{"train_examples": 39062, "time_shift_ms": 50, "encoder_norm": "none_scaled_ws", "encoder_activation": "silu", "encoder_depths": [4, 7, 7], "encoder_kernel_size": 3, "text_encoder_norm_position": "sandwich", "text_encoder_parallel_block": false, "init": "torch_default", "final_lr_fraction": 0}
Rows from block 5 of the audio encoder of a small contrastive audio-text model, named by matrix and row number. Rows with one number belong to one channel. Each number is 128 + 24 x the weight over its row's rms, rounded and kept within 0 to 255. All counts start at 0. Numbers have three digits each. After the name is the row's rms in percent of the matrix's.
After each channel's rows are labels from the 100 clips, of 14848, where the channel reaches its highest value: "top examples" is what is common among them. Only what is clearly more common there than usual is listed. The data: simulated sounds of rotating machines with and without faults. In brackets: how many of the 100.
# convs0: first 3x3 conv (encoder.blocks.5.convs.0.weight, 112x112x3x3, standardized in use, each kernel summed), inputs 0-111
# convs1: second 3x3 conv (encoder.blocks.5.convs.1.weight, 112x112x3x3, standardized in use, transposed, each kernel summed), outputs 0-111

convs0.111 082:137120138128145109149152144118107170137083102108140141129123136137111113180090155117124141094118148137110155115167115145094151143124118088075091111186140141131156134122128159139121065118115108131058072141145140141131115160120143140132142160152137137175140152127150131120153111104161147088100098134119100117149118126121166104118093118126
convs1.111 101:139093144126146135108130126086133138107109115139128125125138158126134138163168135136114122088176135128122142167164128119177156133114121091172133122129120089136132124129108154103126079123147150146132142119137117131143129140120117117139143089127101123118131108117137140134158144173099133104132147136126050123091135073147053064149176148150
top examples: compressor (100)

convs0.55 078:095111111061110127144152138167095143096111111107145097121119157158164155091145095156108104061138097125148179119101113153111125136155101119132105103148154136157132134133117088157127124119120113135131121156136126113123146155148096139136138112118085086135147135163129139075154122153135120149121109138112176129146119165144179124120110164113
convs1.55 094:137122126156136154160131115154070119132156143159105129126108128101116124106135134170150117165071104145104145093098163179099135127134159170111136122147154124138089112095120095132151109101108107101137138127119121170157110150138158143126132119092127116150141088112159142108097112077122085117172139128100179141135098129161123168124116119126
top examples: bearing knock (42); clipping (37); text has "clipped" (37); machine: electric motor (31)

convs0.20 111:122112117086130135150151126134080157139124158117124137108099151137132139116131141099113141133121106154153131121112118109137045127146106131141114111143149101100116174163129115166149132135159141157119148098149146134100155089133092120148151090055101103044135125134093130118147134120135096152122151161161112125119121139157132161139155132131
convs1.20 101:099079143124124102138123156085166097118152138112124102106124169126127133138113177100148083115179137149112101121085118135148112143114132137117133114118083164094156135134181079149092127130128140126142145127135104114093110142178122114111114177128110140118143139137128136157105108137120074131135100144125098165100162125149170134149153170131
top examples: clipping (69); text has "clipped" (69); turbine (56)

convs0.27 101:130173132118116131131153117126063144144101118119103124146098160138114125119145149133117124164184110122138114130138111154094117120104083105097105169143152114135081158082152142139133080142134141157090084132144120144129147112135115132125123123144127092127101132131091120127134138125143105135107128156176154067080097169106175152101108134114
convs1.27 092:185206123092080130142130102134108121142120107102116148114134106121127121145136062105146155128099161140092128099149126128133125143100098121152082131148139100154109141106103123122130113141130133123121141146135144088174118105112142133147158136122144139134168161130115153144102116124179145118143130120107141092177123174127113188097108151116
top examples: piston engine (81); speed: slow (71)

convs0.102 114:091150060104158125144149125157108144147119139126093122176124116122136141136144126087130106095119143134143144097147144187187112105145098118132116123096133137166155162134153153141133093093118129078104142145166104122157109153133106126076142124152110145110152148126154119128128131134117170195130142121118136158119120124134130095127104150088
convs1.102 128:131154117117130102109136171154142139119183111139154097101140162129121153101150129167128145135106132108134123160110134113116172114130123115117108139088163093164116103091080121100172108132125109112139115122127139211177116157059111120094167075119109138127097097134167110122118129103130128140127100116125160121120120118112122134126115136139
top examples: piston engine (63); compressor (32)

convs0.46 098:105089125103145126153163157144106155109099146116174098132089116149176114133126112115122098119153103180092161118118155114101133129115165127165106093141127147137117116153102084140109117110123076141088115127155173120160139169137104144144103120127118176141154111148131136109147120130182159124078117106116129092137115133162156138144123130155
convs1.46 081:156157138132185122127139138180148167149104155146148103175165106135099168152117147078155113127091156128180120174134142106148155123121170149161106155107094146135127115112092149152132112122132134120148102087166125098172137135096151115167127096138124104132128124144111113135086133124125134114141157110084155137137126113116102102141115112117
top examples: piston engine (53); compressor (47)

convs0.72 083:049100055080155169134140140144113123133092130108097148140131126155090158091107113088138062129165129140140128094111108133107072118112101112156137137140136106140151119153120150144159162128131138156151117145137142125087141136128106146122125131123074134085128130167120154129119083099114116122118128137147129115134111128123135119148148141151
convs1.72 081:113113116147117157098125148173102144135134131149137085167156065100135101115062107093144142110094126117095148088109130136160124107136116115109138126118148157132082122155141140153120141132155130124116148125133127124127117129131122123124070128107144121143129128077124171123136143088121103105154122126133189154149103159142174161117111115067
top examples: clipping (59); text has "clipped" (59); turbine (36)

convs0.108 103:113117083150160132152129172156134169095068104119145115112108098148143139134102141140119116116100113150142140061165088155135088129121109089143125110136177128128131135117120158135117126105146149124144102102162109104123131126100094144139161093139135128096141138151124163148102092142153126172144136132140154126149121139173121060146125117093
convs1.108 116:111142106119132142100138124151150168135175128137160103094143131123140171077116124151105131144134128100153115152100134128127124124087136139108126153095144155116101078206127120107144148137157087137136129126137125168124141099112108142116137116122128105161118079136161098119147170118123097149107119145174182119101120162086144109130095086127
top examples: clipping (44); text has "clipped" (43); conveyor (39)

convs0.85 114:094112076119153104140159153138136150118125117156132098164130088124142108142124123058124090103137161148133160151117162136172100092117140142146103080108119120142159124134104113140122138153151091076104149125136124138149120155109109147100143111127115160088163140132171126115138125152128171157107114072123105178115114114141110147148138136153
convs1.85 104:148100134146131107131129137116094136092117133175137145105108155144117128139193141165134118130142131121139112184128133133128176099116135141132129134137165110133111160131096124132139076137090132114123122090122132144170085131093142112159146062126101136103123083107113137124129153158114115122134176125113115178120157098125083104130172157163
top examples: piston engine (64); rattle (35)

convs0.67 138:125121123130140108156156144130077154147113115130129140127146123119138107141109141083121136154149133177145131163111127102150045106129133148177085127139136078095125140125129126152132151144159138145116132090146137154137154121122129149140147061084136141027142112129117117144155133134133140133117145090156132139122124116145124141133164149146
convs1.67 102:151094122130122079112137100095185127142137164140113123135098154114137149179105160121116121080172150133128113134123124144128161123134146138121095111153088152129113128112140096120157153133121159133115134087132099121131145071146120122131112161139070124081132077125132116136090093144118145117131149108125086144138126066133172116120113168129
top examples: compressor (41); conveyor (38); air leak (37)

convs0.89 103:128145094097127142116141139137135136125092123168091091144095137128101147135133077103111119092142143148133133122132116138116121117147103100093152107102162105122111165134145177156191128146134086136095121174164085175156137136150098095093158131128132161103113140125117118092114102124113155122099175130156092105108139142104104147127132147160
convs1.89 125:141147129152152136167094087143100123114144138141148097081118132147116168118150139105134125169131089107152083117072151137121125150171131147090176117128142126121161127124118089147101123104087163105147121142135156113136113168112121119131095099111152150140115118156119123121125107089161109130131131140095132139172129163054131169123133101137
top examples: speed change: steady (72); piston engine (40); squeal (36)

convs0.32 085:138129145121129106146142107130110144130106157106116119160104130109109144156118144119102144088104139116133143114145112166123188136134092091079110137138120166148162128113146156125090075110097114116070116157136113118157108147136128141107122207145112123196142174107138115111138104135119155098122113122101103127135126106117138096110105112084
convs1.32 094:156114123118086142128110123100132129113129133133134130129115140123132155185153112148113152097133134150126137146177122119149185142138107086159148134144143073162134146126073127114157062121131135128122129115127130133162111157099118127116140064118106142089125131107125133153136130120119137095119137128129091107115131060126083098131163175175
top examples: compressor (100); text has "speed" (72); speed: medium (69)

convs0.62 125:035112054076117154143155156113117128128107157100103146142102107122098142111134115146139065140134137130147128119128106155090130130102092106153144130111128128152141161105120153137139144144130139148128130162149129111078157142130107140108124145122061113137126175128114114126108101112133108107121142148170103122144116129101141139119164122108
convs1.62 101:083088139164107152143117109119097120121103105096087141130107099127111072101094121120142149127103110141122131065143163125105113119136131104097148117091108123120124143145152202134147152121134156145134123185121114155119140153160141138096116163118136102121119179124098110131196132112122120114160125140128132146127143138150131158140114103084
top examples: speed: medium (64); compressor (56); clipping (30); text has "clipped" (30)

convs0.107 110:125139124098127124154161124151061145123112127118104149119109123125139109123139132084117126148161119161166136135100123117135059132122114129149087114135155084102120176111137117176153128147165148166103135104155148134119157127135127141138140086075124125048139110129103112117149141143151131137112158127168142129096113146136164166114149155122
convs1.107 079:114115093117118109124125085102171122130115144147142109096159153131144136136103151100112066105141161130091125125100130118155119147114117154148089145123105141110123147137166087168127158136099130119136100137143120113121127111153121116116142189133096148116163126131123130162088107139159130148171116126089087121157154116129208152113105169109
top examples: clipping (39); text has "clipped" (39); turbine (34)

convs0.38 083:070133075046114164131151163128113112148101140089084140120114125126106152116121104104137091155180118138134127113092099131113097104106090122153131128138134084129139129136111115149122176157127130171152122141131130142095179137149103141128112131103082102101105146146105129099111102109126117127100130136160133145109104116101141137130160111145
convs1.38 092:113140146138130127149137121180092172140060108137115136163124106147126076130090154105169106109112130163121104127147127137116105106108141138123149110125160113153132156184146150165048126138120124118110116139145110110135100142145142115137130150112154098128078153144110108136171148181131096146131119117138122159145156110133150127147151160104
top examples: piston engine (47); clipping (26); text has "clipped" (26)

convs0.28 100:138137130088100121125145115127091163141101103102115145113095163158130124135134160132123149155142106133158112126146080126064126117089081094116126158129135108113118151104146149169133099143161128165106086120151143169098149134150121107138145125099108077104116144151088137122148112118161123102113149175157120074126087143115158148106124141127
convs1.28 115:162140156136118136173141119124138137163170094146130173110148150156132119123112075144073129103125150161125129099103117134179107124115080148126074143117138121134113142137110096146124119120101123116140128137125179110108114127123112118168123147130132140136110112157131128119065114148198085127181117130133125117134144174125151170122136120098
top examples: clipping (76); text has "clipped" (76); turbine (52)

convs0.56 099:122119129118141128141148131128138173158089127122151138105121143167137127152102155110140120144156144153089166112140101111060096146128124073103127110169120137135131150131082113148131067114119111151089078158134156151106115152111124121130135078144135143134142132155140147124154110096185145115111124151122138096140131145133188118132091151161
convs1.56 072:169131159158196136096142127116148137122112112164161124146171167144152128125135121086084122121165156150121146133111138125206142118090124104193127110123103100171127125132116147145083118137136106136133119163129124130131139149138127139147157117148107118131126147147139124123118120175149130108140135108138051110142128116146102078124134124140
top examples: compressor (57); muffled (low-pass) (34); clipping (28); text has "clipped" (28)

convs0.73 067:125128104113141113141156153144115158130093119112105108161109110137110119173109113108123113074142135138113163128144112173122160131117105075086093094170136130124157121113114151153120096123114111113069105147141122122161142183141128174107124169142132135168149162138143134113156117139148173122073100123117130137100110120116169102114105104107
convs1.73 092:128084134128117124127133115114123126110108123146128136125115163128138163161169152155121105097144124157132140168142134132154172129126119105148139131129139092143136132115101128127149054112123148119136118119134130156149099160107116119146151053124119129098138115131134138142146147144109151104149148127116101142095119064137063085150194165173
top examples: compressor (92); muffled (low-pass) (28)

convs0.96 079:072114097068110153134152166137110125121080108085117139108076134136129117121124108109157095151168100136120142104100113128068101130108127084154133118132126095096101125135114125149119160158139112178145108133160145135089169145163123142150117131105087119101118127126078123097102104125143122105106134148175130117139115108106142141131151130127
convs1.96 091:099155112125136127164134151189078155146075090128093135140129088120108061123092126112109122131092142158094119146160109119104102116113145153115140113129158115146147158179159141161087131134110116108115132137139139101124092104138117139160151147113150113140093154127131140113155131175149113170121120112106138133169141115103140128146153154098
top examples: compressor (31)

convs0.109 127:060109062058117153149149166134113157114084160082137136152100123149134150123126095153112087057130117143138154107133117141096129120113095107148135131130132144148133152150120139153124138120133121135136117169167123114112155168152096129112125132141061119135128172137116127083103104133157127130120121138141114113156123128137137113125136109131
convs1.109 106:089137114173146131091143154161127148123135096097122127138098120139105117117104165119148132200129132091144088103142131124119112118120146114085182140095098119145142111086140139116114176126150153134108132188137113138100157152141117128074120144135150111134104152149084152109200123116151137144102107113148134137115102115146128138133103108112
top examples: speed change: steady (77); text has "speed" (77); speed: medium (71); compressor (45)

convs0.57 101:107128098138106113153153125132135175131071099106119152100092131123161095129125154110144107138139149162164116113162109108114109146129124061135112086103162123110120202127118145162135092119157142153112109110177171131141130146122111142144145087124120155113158115126108131147119133122181149127120134145151136091132136130150169116110118174108
convs1.57 106:122132088102168129121142137121150087142165093133175090162177151141164143077109106107114110151134172139138148136120116135166114159140099130149108149127111129147174082120146125142139144137116078125134121140079125149107138095136094154102155139120153150142160131139146095104102121170159156143152085122135104093119141144116158128116110116096
top examples: piston engine (67); speed: slow (64)

convs0.47 097:121162123088127121104136120137056121139100105120103109133091184129104130120148128099117118149194099111132130121126102155096123106107086111097131150124126096122092114115149163136148116138126132173097104121147125165112156116156136113135123121122101088114087129102096097099147118129119115125107171163173142088102128130090153161097128136143
convs1.47 099:165187142100095126132128097157110117166134114122089142136133098118131094152097054141136154116115160151097137122169114123135121131095102134126086147153138117155110143090099127131120110149140146112122145131127172078135119122114129123152101145118151132119145154115115169124070104144194136132134099107111154098139111151161159148125121145096
top examples: piston engine (73); speed: slow (68)

convs0.98 072:134132122122122100127145127126124128133098118106115111151121125117092143168109120101105138082120135126109151125146093168110183144129089075095090107148126150136160109118111154139097109133100111131059096173129124134149145159129138162109113193152129119198132161128143128112148104124125153086098114112122094135112124113109156114111129092107
convs1.98 084:126097132128118142131109113118102124103108119161117136132105157127118154177171120133123131103135120168128126167160120125137178130132117115148158117146160074147133153117106124124157066118125152125117141113126127130157106144122113129154148075124121127096128111122135131131151141145111141112136153133128083138130122051111069089148195183162
top examples: compressor (97); speed: medium (64)

convs0.44 116:076095127039095129144135148127133138123121156126145125163102134097157150117164106132063108091140152133130116098136141135105151113119084117152137149113143135168142153127129129124115131101090101101128136144150153110136116165169081128109150168118046142145131142133139118087132113127140137110101117118122136146152127138142139088126115144138
convs1.44 127:129117122161118170132149103134086127095098127135109165125109143103118128124121163157162106147101104074125130097118151157154158096103163105136191119117133098133125152132109132077151140129157133132116110158128102194145150140145166132098156111132144134089149117140116130124174117089093132095137173153118129125145101134123139132096094101150
top examples: speed change: steady (60); imbalance (55); compressor (39); gearbox (36)